{"encoder_arch": "vit", "encoder_norm_position": "pre", "muon_scale": "match_rms_adamw", "lr": 0.0068, "epochs": 10.3}
Rows from block 9 of the encoder of a small image VQ-VAE, named by matrix and row number. Rows with one number belong to one neuron. Each number is 50 + 10 x the weight over its row's rms, rounded and kept within 0 to 99. All counts start at 0. After the name is the row's rms in percent of the matrix's.
After each neuron's rows are labels from the 100 images, of 14976, where the neuron reaches its highest value: "strongest on" is what is common among them; "patch colour" is the nearest of a few named colours to the mean colour under the peak. Only what is clearly more common there than usual is listed. The data: dead-leaves pictures: piles of overlapping shapes. In brackets: how many of the 100.
# fc1: MLP up (encoder.blocks.9.mlp.fc1.weight, 640x160), inputs 0-79
# fc2: MLP down (encoder.blocks.9.mlp.fc2.weight, 160x640, transposed), outputs 0-79

fc1.322 058:59 60 50 53 62 51 49 52 34 51 50 56 79 57 40 49 45 52 49 45 68 34 55 62 40 53 38 52 46 51 54 67 52 26 58 52 40 57 57 53 48 53 53 54 44 52 50 41 44 45 33 50 53 51 50 52 45 53 49 76 35 50 25 43 50 63 28 54 56 43 47 48 67 35 50 56 59 47 75 55
fc2.322 053:47 61 39 68 35 59 50 46 55 51 48 28 44 50 49 53 56 49 50 46 48 60 50 65 58 75 53 49 61 49 48 36 47 50 54 49 57 49 46 49 43 43 56 50 31 51 50 16 55 84 55 52 50 28 49 51 50 46 52 50 50 53 48 57 48 35 59 46 71 51 54 40 39 51 52 50 32 50 55 54
strongest on: vivid (62)
patch colour: orange (36); yellow (27)

fc1.552 122:67 47 57 49 71 74 35 48 68 54 48 50 65 39 69 72 46 42 56 35 57 36 32 46 67 47 57 64 44 64 48 55 44 60 31 53 43 46 30 33 60 25 47 45 57 33 45 44 44 51 37 51 66 55 64 58 44 44 64 22 58 49 42 35 49 52 53 46 63 41 68 50 26 35 58 43 54 43 50 50
fc2.552 089:46 51 32 51 45 31 50 61 50 45 61 49 45 50 42 34 49 50 52 77 49 68 46 32 35 49 54 42 35 49 38 54 52 59 65 50 44 42 51 70 46 63 50 50 57 60 49 37 58 47 63 36 50 38 50 64 51 51 38 58 41 57 43 54 70 50 57 64 36 42 28 56 55 44 43 55 53 73 46 81
strongest on: grey (100)
patch colour: black (100)

fc1.427 102:56 48 28 52 58 52 40 47 40 41 56 51 56 55 68 43 59 50 45 60 56 52 40 25 41 44 57 40 50 63 46 27 40 60 51 38 43 61 39 60 48 35 47 52 42 45 63 56 48 51 56 31 68 38 46 67 37 48 61 54 43 55 59 56 37 47 45 45 51 42 56 56 48 53 53 63 41 56 39 54
fc2.427 230:54 56 30 47 47 35 51 60 43 41 53 42 52 50 40 51 56 43 46 63 45 58 35 42 53 47 63 50 25 60 43 80 50 67 37 66 57 47 36 48 45 51 47 48 60 58 37 51 48 46 53 52 71 49 54 50 54 47 47 34 49 37 80 38 53 63 59 65 55 51 40 40 57 33 48 66 64 70 31 61
strongest on: dark (85); textured (74)
patch colour: black (100)

fc1.457 051:37 45 74 67 47 58 38 50 42 48 56 35 54 51 54 62 46 45 29 51 49 36 65 60 47 47 46 51 55 55 48 49 68 49 74 43 58 52 38 60 68 44 43 51 45 51 50 51 45 34 58 53 41 31 46 48 51 48 59 50 45 50 43 42 49 41 63 48 56 82 67 48 33 53 45 48 56 61 38 55
fc2.457 071:54 54 33 45 50 49 52 51 52 49 45 59 42 40 50 55 35 53 78 50 55 59 42 39 56 50 50 57 50 58 49 50 24 64 59 48 46 39 55 48 37 38 60 53 41 39 51 51 60 53 52 50 68 60 49 54 48 46 39 52 49 44 48 62 50 75 50 52 52 16 51 57 55 41 56 50 60 45 79 35
strongest on: pastel (59)
patch colour: white (38)

fc1.245 132:60 47 29 61 59 59 37 62 59 45 28 44 70 38 36 66 37 37 49 52 31 41 39 42 54 46 27 60 55 61 56 70 38 47 53 66 52 61 34 57 44 38 49 38 59 51 43 53 51 54 49 56 38 49 53 49 59 58 65 43 58 54 41 23 49 66 59 47 48 52 61 41 31 55 63 40 57 40 34 40
fc2.245 082:41 63 53 47 27 56 65 37 46 59 49 47 54 48 50 58 51 59 52 57 57 50 64 33 29 41 73 48 48 46 35 41 66 61 52 50 51 31 54 50 55 37 40 50 45 47 50 44 58 28 38 48 61 45 49 60 49 50 31 51 34 50 50 67 47 45 46 51 60 49 41 52 72 49 49 51 55 57 70 61
strongest on: vivid (83)
patch colour: cyan (42)

fc1.323 058:47 43 61 41 52 56 40 57 51 49 48 48 50 54 53 41 49 34 47 45 44 47 28 31 49 45 43 50 68 65 47 56 55 47 46 55 39 49 50 38 53 61 39 32 50 57 61 76 67 49 60 60 47 69 49 59 44 51 59 43 51 35 49 51 51 49 55 46 50 66 55 55 46 36 55 24 37 72 52 63
fc2.323 055:49 46 44 47 57 57 76 43 50 52 52 53 29 53 44 51 49 56 55 43 72 60 66 50 30 58 54 53 41 43 52 52 44 34 63 50 57 50 51 66 63 32 50 71 53 34 43 21 44 51 51 42 53 20 55 46 63 44 50 41 32 63 57 56 47 70 43 60 60 51 51 47 52 51 42 54 61 50 50 47
strongest on: dark (40)
patch colour: black (43)

fc1.367 126:44 53 34 58 31 44 41 51 58 71 59 37 66 44 41 44 50 60 46 48 43 44 41 71 40 47 31 64 63 62 59 71 45 65 56 51 43 48 60 48 50 36 51 40 39 38 66 57 39 62 46 63 48 44 43 56 49 65 35 35 45 46 42 48 45 34 54 51 49 33 47 54 58 23 30 45 50 65 43 53
fc2.367 093:48 55 49 43 81 41 63 56 61 47 44 61 40 43 47 53 50 49 60 50 58 52 49 51 58 51 52 52 52 35 40 39 46 37 50 54 49 52 26 49 46 50 42 49 51 50 11 25 53 52 50 46 61 58 63 27 63 20 62 48 59 45 43 48 52 63 56 47 44 54 37 50 55 65 58 59 63 46 43 37
strongest on: grey (48)
patch colour: grey (49); green (31)

fc1.171 096:52 54 53 53 49 49 54 50 51 35 40 35 47 41 50 47 61 46 39 58 50 33 43 54 52 29 55 40 53 39 73 48 38 37 67 60 84 67 56 55 49 34 61 58 49 40 51 46 64 44 55 50 45 35 49 46 56 50 46 62 51 60 46 55 49 48 56 64 45 36 44 63 26 45 32 52 49 56 50 61
fc2.171 071:58 50 47 51 48 43 48 42 53 62 55 75 49 49 48 58 51 52 71 50 52 58 49 50 48 55 33 48 65 76 30 55 50 48 55 46 17 29 51 48 48 40 45 43 32 56 52 35 39 44 46 51 54 56 56 50 47 41 50 48 43 50 48 64 44 66 49 52 55 50 62 45 86 54 73 49 62 57 63 43
strongest on: vivid (55)
patch colour: orange (37); pink (29)

fc1.241 103:35 44 51 50 63 66 49 43 62 55 67 50 67 40 50 57 58 36 65 55 68 53 60 45 30 70 63 46 64 44 49 51 46 51 38 61 53 44 65 46 43 41 42 46 64 51 67 47 51 54 36 59 49 40 64 32 54 62 48 52 53 62 43 42 45 50 54 42 56 74 39 60 60 46 41 52 71 55 54 59
fc2.241 173:57 63 45 50 47 48 47 52 38 50 53 64 26 51 38 49 35 51 54 44 60 49 42 61 53 43 38 49 48 54 51 38 49 25 56 52 61 77 46 55 55 26 44 47 47 52 40 43 48 60 57 36 47 62 59 49 57 37 48 39 56 44 60 67 62 51 51 56 64 48 61 51 57 58 44 51 49 40 49 21
strongest on: pastel (52)
patch colour: pink (25)

fc1.80 087:49 51 57 49 56 50 33 55 49 44 35 45 56 35 49 45 45 54 54 24 26 32 47 57 47 43 49 53 62 54 56 55 61 74 61 64 60 54 46 45 57 67 46 54 57 32 54 60 43 57 57 42 51 52 39 40 48 49 55 44 41 49 49 64 30 64 62 56 68 27 49 40 59 50 45 47 48 64 49 50
fc2.80 072:52 46 15 59 58 51 54 44 30 51 63 55 41 52 38 35 37 47 39 50 52 59 54 54 53 48 50 50 24 59 50 37 30 41 51 37 33 53 46 66 45 39 42 35 64 54 43 48 53 58 62 62 58 74 52 52 62 51 41 53 50 57 57 50 63 44 52 44 32 47 43 49 35 51 49 52 62 59 49 50
strongest on: vivid (38)
patch colour: purple (39); red (25)

fc1.595 092:39 51 63 49 44 50 46 36 48 53 56 37 79 51 63 50 41 53 55 46 49 40 47 46 39 49 57 44 63 59 48 42 46 48 53 48 45 51 29 40 56 46 54 43 61 77 68 51 41 59 44 56 42 58 46 53 28 54 53 38 38 67 39 43 40 62 59 49 29 63 58 44 56 68 51 51 47 48 46 70
fc2.595 156:50 55 40 54 50 48 47 54 34 50 57 59 33 32 45 66 51 44 49 49 59 61 42 49 54 55 49 50 52 52 48 48 46 57 67 63 56 62 57 49 48 47 55 63 38 38 22 45 65 48 50 32 48 40 72 62 53 39 48 57 65 46 48 53 46 48 43 48 90 51 46 55 57 37 52 48 77 23 47 47
strongest on: pastel (34)
patch colour: green (27)

fc1.617 113:50 56 54 48 46 59 45 31 37 54 61 55 52 39 49 56 58 53 56 59 43 69 59 63 50 50 54 38 47 49 59 59 37 49 58 64 44 35 62 25 67 47 31 49 43 50 51 51 63 54 55 50 52 53 51 56 46 39 35 47 73 31 52 35 48 54 77 65 65 44 34 52 46 50 59 19 42 53 57 59
fc2.617 156:58 52 62 47 57 38 47 64 48 42 25 39 49 52 60 54 50 37 65 50 53 52 28 62 52 60 48 51 80 45 51 44 48 42 24 39 79 44 56 54 43 49 56 52 36 59 55 59 40 40 53 39 52 39 32 59 48 51 48 59 46 46 35 46 56 45 50 54 63 67 66 67 49 55 44 57 49 38 62 41
strongest on: grey (62)
patch colour: grey (68)

fc1.200 086:54 50 35 35 52 34 46 47 47 32 60 50 76 46 42 46 50 53 44 50 52 45 38 61 55 47 61 41 56 56 52 55 57 39 53 50 43 62 59 44 35 45 44 52 76 59 60 47 50 46 51 48 46 54 49 45 57 54 50 44 47 57 76 53 61 72 37 36 52 49 49 48 54 48 38 45 54 51 58 60
fc2.200 119:53 59 63 51 41 43 57 45 44 55 43 58 41 54 50 46 44 50 73 40 70 61 51 56 50 57 38 74 59 37 46 48 48 36 38 41 87 52 63 52 57 36 50 45 42 45 52 30 45 44 41 40 49 42 47 53 51 41 55 60 51 44 45 51 52 22 56 62 60 49 55 58 51 58 50 42 59 37 60 32
strongest on: dark (84)
patch colour: brown (69)

fc1.214 125:52 71 27 60 48 53 56 27 61 48 45 66 50 31 52 46 47 61 69 53 30 41 47 53 55 42 51 52 53 36 48 59 54 46 47 47 55 42 62 50 35 44 63 45 50 55 53 57 58 69 49 51 35 47 60 40 43 25 57 60 75 50 22 48 47 44 46 41 53 40 51 60 51 62 41 37 50 68 69 44
fc2.214 117:50 51 68 43 63 32 67 57 40 58 59 37 68 75 44 47 50 40 41 52 56 55 53 51 51 58 52 55 61 42 64 42 59 29 44 60 54 39 34 53 71 52 50 40 49 52 44 46 31 35 47 51 55 41 34 44 65 75 45 43 20 46 51 50 55 49 54 53 47 55 51 60 52 54 41 43 31 42 49 50
strongest on: grey (52); earthy (37)
patch colour: brown (75)

fc1.433 116:41 60 40 70 58 58 50 64 45 46 56 60 42 51 26 63 39 53 62 36 56 49 42 39 36 32 49 52 45 41 50 47 38 64 50 44 72 48 57 51 57 67 53 51 48 56 49 50 38 39 44 49 57 63 52 54 49 63 51 74 53 61 36 61 44 59 52 28 69 39 53 64 53 48 52 48 50 58 52 60
fc2.433 074:50 42 54 33 40 50 60 49 53 52 42 47 51 46 49 39 72 36 57 51 65 57 42 61 54 54 54 34 42 50 51 52 59 61 50 52 49 55 47 52 46 35 49 45 61 50 37 56 66 56 56 54 62 31 53 51 63 46 61 49 51 45 39 26 49 61 58 63 38 48 13 44 47 47 52 62 56 50 39 59
strongest on: vivid (90)
patch colour: green (33)

fc1.555 093:49 39 47 53 69 54 38 21 58 37 68 52 42 36 68 51 49 43 48 71 52 49 53 36 51 36 62 56 46 55 46 42 61 53 44 34 63 53 50 45 56 54 34 67 47 45 54 39 37 58 63 34 47 48 50 57 42 48 41 71 62 40 50 49 47 47 49 49 47 47 41 56 52 46 56 64 43 48 54 49
fc2.555 148:54 50 30 42 50 42 56 58 51 52 60 49 36 66 35 32 43 51 50 42 65 58 42 59 47 56 37 45 29 70 53 53 50 24 55 72 54 49 36 58 62 39 48 41 56 42 35 49 51 54 59 57 57 44 59 53 84 49 56 44 46 60 48 44 55 52 54 58 46 37 52 58 37 40 46 56 53 51 46 50
strongest on: dark (74)
patch colour: black (54)